Weights of a small sound classifier.
Model: 4.27M parameters, log mel input, arch conformer.
Training: 18300 steps, batches of 128, held-out accuracy 94%.
Data: 52083 training examples, 45.0 epochs.
Rows from block 3 of a small sound classifier, named by matrix and row number. Rows with one number belong to one neuron. Each number is 500 + 40 x the weight over its row's rms, rounded and kept within 0 to 999. All counts start at 0. Numbers have three digits each.
After each neuron's rows are labels from the 100 clips, of 14976, where the neuron reaches its highest value: "top examples" is what is common among them. Only what is clearly more common there than usual is listed. The data: chords played on synthesised instruments.
# fc1: second MLP up (model.blocks.3.mlp.fc1.weight, 576x192), inputs 96-191
# fc2: second MLP down (model.blocks.3.mlp.fc2.weight, 192x576, transposed), outputs 96-191

fc1.491:484460477558459520426506488428544465528458467498557466492454452475473506473518487536471516521438589454500467496517503507497496500492605482497489531441525522533557510522549509424470505534520524474511389525488496499405552543540533491544432454462503519468495509512511566508485478488405501471
fc2.491:544441477497459490436439526522501463518492470427516545443516547540495523457494472474485506498501434551469514489402554565423507443541526424457574491495524508550467566422534469532532483491445441479417456518560504565539570498517533502499440551513464540507510485530433516443505508414507474468
top examples: dominant 9th

fc1.52:528496507516536455523514448540496536538505605428478468432476427535518517538523541461541477539538525451566574550516480485566508526511579460488565502474570518515518510499460586416444459481462459506464489453498516489564452515508437536460476460432441465469517522491535496486511469547507514498
fc2.52:438549472548558466547570474454551530460518514523537558534552513458450531438465477506521558537473471454475598425523495480512526514503518538431520456550466567464444467404477500545510534474424488602488479494546486469504539443491488570534518531521510549531506488517468514534375531444500489490
top examples: inversion: first inversion; clipping; text has "clipped"

fc1.149:539516497454531484502494537532531539396489577435586505542555476573513510550580507458529485512433496471475484421547436489497496579489554436536548431481460541495554476539565550497483498424498563496515451531537528518545514528443544553502514524561464533542500423489475429457457484503502552492
fc2.149:532452480509504511453468526531464520490467523584545502537496427536468501533474553535496524454531471501524518477480479496464510472508545514461439554494523514487503468533536502504523508496531419561505431449495546471534430458512556531458471481574494534557478438487447486513569485460496467459
top examples: arpeggio; dominant 9th

fc1.319:515424559493480526569583489475539460483572561513466493553505431523491559485419481474549460455534512396497506521495496467534542511476503456539463413536513509523512448535491523528421483470542483520477457563502523448460483476480503482520475411532526551515503481507510400495523554516521480563
fc2.319:536432486473460450555452501528526521537541481441504529454526467482508466388482507455521468465565543457577488464448503530496499379522492436453524503550458537449493477486524518557540486484488464474485504472475460533486512565509463451477522526506539504467476528501457498473546428448514452543
top examples: block; clipping; text has "clipped"

fc1.189:492509571479561479505503449507492564464469509500450553575521525490542504484452448519449489500435486555467484409553505497525510543481541469517504530522491512509470559529517503502497537418518480594520502519500523408491502506526408516472567576432516498468436511509476514479511423468503510486
fc2.189:533470485519562468520448582479453453493532488422489551517521510474419543507452512508522396567560506531491525451487471504460522475451469443507561505488533468428534493505468462488510528526510498523469515439451512494489524430457540480535537389472476518491508501495498533512493441448487512483
top examples: inversion: root position; root: F

fc1.193:505528505475482506476521470466415466480543520450557517452555481524457515468530534482465488513540527558552525450496385462564562465494538529508499530565563475463529454502475470525480482404517497479521503530511561482544514581439482548488557454504466458528551527529533514550499489454446624493
fc2.193:510500530485532515513511522591491521534544529506510487516493526461516536522551453501503462520453530539509498499466579382462526468440465518444529537527496492573444521469573511607528491518460500535478510439500445493483501566508459541487479512478613516457545498483528491427504500448478523540
top examples: block

fc1.420:538518532487526495601470603521481498536529531503500499537519488487504459512482467542481514457584504499521466489466491574507478452491518446482440532476555520382558443455487519463528404505518507457549512542498549433425490450481480548420485506507453535504449456512517489570504579576574533467
fc2.420:516481515523503508447510540439495615505532511514545522478455546456518480557433478513533516482392502493481555474549484434444491552494470552500452541507578573499549515563514539532486503467428475485496460401491509499471503533536541488489488516545465524542482503477428418459420389505490522557
top examples: clipping; text has "clipped"

fc1.506:553483492435475440548596521513520529485452491470433480501496519477485458539572533525501492550417516477537434543484530525456543463540519487483562414473481470481490581490503476528493419475504463493535487493531495504507507496552486499526523523475552488512516542539451455476456446491445490516
fc2.506:534496504530467536550536529551495463509463541537528479450468508459488449487512501468511566474571508529437500501553558519548478568463470506569564476594510442523492577476531465503493469460467444531503521464470479506471499484416546470496547542520437533540523506469510515483523537448544459564
top examples: inversion: second inversion

fc1.119:506529542465478531507483473485462493426544534499495535500574469455501464452450432464450464548522556537538452526458451471499523495497536451553492520552533484527594509446522570448485502432494493506509556501444591542412517455526523522512514523515510547557497575540532498489502464541484495589
fc2.119:499507503509500422428439574521510502513481486494495495533523542560464498507462575479545459463508473556532488525488456571511512497451492497540470466496529496552485550521523471451538513488544451497508547538514545488621501524426513512500475473478452561502454533567561469537553431448524484523
top examples: inversion: root position; arpeggio; the note C; root: F

fc1.183:509448535450443559508499493582490567399447510502512512487475457486503478497503548429514475525588429529543464451459428540581440499508499488487546482544435473535480480502469424504489420576523526485549475467499514454526408495538510489491550522469439531553478451461468470496451522513461490540
fc2.183:437523481539505444535487455572516538546496457550511460501478498520485508499494468534414518501558473478537503484589391584460538429579462509470469571487459480486540437563545526466545483536491441479477496482518460437492515520512505437552485594455514552526452535508478483457513520420520493517
top examples: block

fc1.22:533529538479526432494449524516501515479479545439544542510425446517458549472493559505468490505492533466509550503409528568474423470498461459498504499513411472434477503493447442446506546465507474474469506520469468481448507419510508561488536473550473466465525430441565467528530488527461482526
fc2.22:465507532451495569492479514434530482539604430548485492520533530488520527549470482501571492547540566480484442513483513532591534510432481493470446572483576549450443535525450469552470450604535493517405428512535466491541537509489510515493467561537526427513507551499460484452505469526564506507
top examples: clipping; text has "clipped"

fc1.449:545544473542487530484462521466488489496524495489527514524480534540423566496508525440529458536509484506498561509510550547504487478472449533500531502520478518498494506520561429450459556537498475421426620455491443501563520486491516559466548452501538501442474512465500524391540497446496507537
fc2.449:476452441588501429462533473480426478487534579462557496489449485497507413512481484473393551549543472496538507483497523498493521479477482530546457456513532566507518443531488473524452495494481479536502476493470505552547521503436404564417456532400541492533441544466539534506531533549480549597
top examples: inversion: second inversion

fc1.59:451449521481518562503539490582524509454509455506489510513532555457513442468530472533485470536490537407451556570469536490490508483466477485500506505533543551552508499529533485518467514457456494541444549463473487427526517479528528549494535475520554467472539485485571421541547426515515544403
fc2.59:544504519477502500464484479469461475476551511582495471459529511494490481520440533555504461480481495545474477489486536484508604440487567501502497418527527542509537585485564500552526481492469520510515573502552443567530540406511486503485509623469488463516536559498531517494495517531477481450
top examples: root: C#

fc1.328:501472509516510489482499436488456516503575433434531539465498468469517424441459530554518535574566539526489486504522475483504528451472489539514474530506511532517466543620454459468459578501480441440506485488489505472537501569530475476484545516468520474471542539460469536513527421539449550545
fc2.328:528476461488610500508418501464542472493536528590474527450511507463487520470494469503548410563500607445496492463504489533489561476516563514538582494470474504498556508525400555503504477554515533481495473457448539480445434551447513506564543520455449488532492507477482462484523533438513536433
top examples: inversion: first inversion; the note E; root: E

fc1.327:569485488517577521568537480538482463466397528479455504555543550458523541516501484426521441494473487505511487505527502483475449481506520461425549511466488548456469531524540497490524505546505479500496485499406486493514541573465525539514417570537556535483550509482499486485473550513459552505
fc2.327:482572456521494484566453528500506488524525542487486467454459583478550524503464535491518528541566547554494446469486416575470526501455528485518504463497485508533508563509500489472479443576491457534541499452488542478454458505478469532534510522498482505557541472470416506503459501517574549527
top examples: inversion: first inversion; arpeggio; root: G#

fc1.31:471524506431432477449450501517490483456488595513517511440578535503495529551475517429497534456518475443561460481440582507451456550474469481517568516472506528471486518542509550525526469456456525482572484516522508573497455494463535523481415493528591457535485461480544417458554561486529482505
fc2.31:525500478486508534505524496486509476484513444500572464445515501519547449480503585578437488499516487514470532537496429550527502538499535526398536517505441460498537468463566598483462457465524502461473517520511438470505497435549520451486527511534548490472476504547524437474529433516583563462
top examples: root: C#

fc1.274:495495420499514538453551431431492555494491400527541503538530451549488482538500509445533450473470438573444502496568489518533453506518520472504558542472484502525587462516445447516542583536536537541493491524512475511499506514520559450472491433546513576434455526504492505562517533442535499508
fc2.274:508576512456449457536453485544552516480430478548507482458537472506519486419489526579562529457468532475527517551518465498505540515473396485511485511489558505470480503504497552519439478479440498453520532513504474503473436482546526464500531478500451533551543492499362476525545599517569471424
top examples: inversion: second inversion; arpeggio; add9; root: C#

fc1.282:505590413550503512492468512521536480544523430549530504497450456517515465447443445548470539464497529535485458525543503506565492356460527543527499429481520452472444425422467472476528461478509490537549495472522419470495465525506528503477491522460498490480511568457503464523567480468506563476
fc2.282:514489442487532493472485510482428449458496522427557536455482451451515452441550521495514461502480488593532465512542573461488468522492438490458486541518497520515522450512516542567460431510542511440525469524536467460540506498580457518461510532525533536514493474489448484494500517491526455545
top examples: text has "dominant"

fc1.30:566530538463439511528458531557519463519487526455550454490498496508475558550512492448566490484458553469508489519451484444568421527574484513559402459519497508521488496469467455534503500499441492504545532458488554511551485454470533515551484520490516467512452553567601490496424503468458526477
fc2.30:517470526499523532507487530546474482492502522481556616490528560493527547450598497503420480576532496434513452455546505480508545459536523517444585588515487510535523482483574471521567526499474473507533550483485509530400471477516563471484475531513500436463513499476479490510512502485536520492
top examples: clipping; text has "clipped"

fc1.181:524474494508540549470546537471546450514460480522516447513504489470535452456483463490474452581477537516452534524477507511482531536521503471517480471497518480473474441492481520509473436391495576546483443528500525456521533518517436470594561472507498483477611491511473574477480536501453526523
fc2.181:515431566471503437527429489487403480480465503465509465477490443466517518432517459524469558464496500529519526535457482494470506515465487565455564477523472483502545478483497425524471483481477466465563545489491467481491546445474506465535553526558458511400505523506539589493521513497539486537
top examples: root: C#

fc1.208:493466518489524512530567504520576430492485510453513498541535469521488469513471492490587454509499554557533589452567482518508544517485507489458545467530542434577511471503500468537516475511600527480518510505510513493513509531515490526421408473479454488466503492470473508550453506527499474512
fc2.208:585474508570474580533578450514452520476471505475471494523471528522559453487461485470506476533576483456468501444495495439574460440482518552436519534510531460510480494504464478477471386532496533499485495557487541498427576540540517453487487480505507505528454486492500518443577563498504548464
top examples: inversion: first inversion; dominant 9th

fc1.229:460493486507471459399535517479406442510524445568457547487478524470438521549471521442527515522555543504487569502489494512470561496467498521472529472554512470445526502476445440545506443488470494488522510541466542487418521532520472505539463493484514521552481503446471492518487485448510513470
fc2.229:561503485410454560487542474522462456455545498508552486510428481561472509488570485542504474517489490453533512548512539429481481489480495535498414479434470506474411509541464517422481521473467476476554467541495525517478511554417514488537480445568426501466466492491549513581398490522528537552
top examples: dominant 9th

fc1.562:502504536410544549477437481422499485520520520540447511490539524569473489458501514493462488485482501448454495549475517477550450480451442463456536501438528520521534451493486473467455575580480563471496510419456478470473558439530476534486443466463529407541522510553484461500499466491587554459
fc2.562:555487540495597540575519409470473531456564515482506460528548510467521457464522440503507460526492505498470497488540587536491487500467491499498550488545564499543462555488456452534502400488502527462512450517418494543471525487456526517563535590497494543491510505502563553544519462578522598500
top examples: arpeggio; text has "dominant"

fc1.308:524524443549523534507480524447470488520498441512531434527490569514492522463490541491514498508503521508572510528465499505495512499528458480560503457479476397479578504474413474568467557453520510512613491554501509430539463495489523472493528467512437549502453545509513484448570407461449484518
fc2.308:537550526485541577494496587427583476566474490542501508469519459513548478438502507526613488451548463528568549532534474524508528510558449538592459486535536460509474565470444488457492519474474438512458476457553511494494509482474475441555465546440525445519523487490518503538516451525483441500
top examples: dominant 9th; root: B

fc1.29:521502571476549506511549509512505460498462537487417480524506545500518520549541487581488460521464480493465571457507557532456537446509457439548527556557493421511498510502472561533521531493428546524495509552478560472484508541485452440557488468533481551540413523598451526550429452502494523537
fc2.29:528478543611508572496489547516487470484537462447511587470543495546562374484565455491512564462511450532573538473527500548435500535546507530494529493492492543483430500552546434532482543509489540487586506462442571478512510518497545508521540528494551533558513429475572479453500459492537543456
top examples: dominant 9th; root: C

fc1.290:463544559504506450456541487515530495572533522471476495470540371472491435531430550506481458470537490506492498490436492506486495572481543483504456536553521504512476442510476496475504482462506470561501520489553495516434501500448502466516517543441452547485484512477461444493452513527511466462
fc2.290:542519580518463477465505498503441464476545604462508517459511492450546496454496481517543504470502483511563385473520424551538513473481460476453516487598483478505449484573523491532435582528614540504475406480526550470545430524449508456536586489455494529529459557500534503502549543483507504549
top examples: clipping; text has "clipped"

fc1.362:497535476523461461566419425550496512555508487546523440512507530511511524498529555425469530530502435463466486536556507540563479503474495531503484431469450506489460560464470520537474470532512480479453496517531553554548510528538471563490455459462513459542429481456520438456529484463431508532
fc2.362:508582461503550422499513419430570453510478517520501493542494470506486562454507458502501558451488486538514477464502583515481488491517400591550474569501474542546506438559496552515499510542597499439503530499483447509521531503479438585530566500459402515500499495478462500540491493494490458513
top examples: block; clipping; text has "clipped"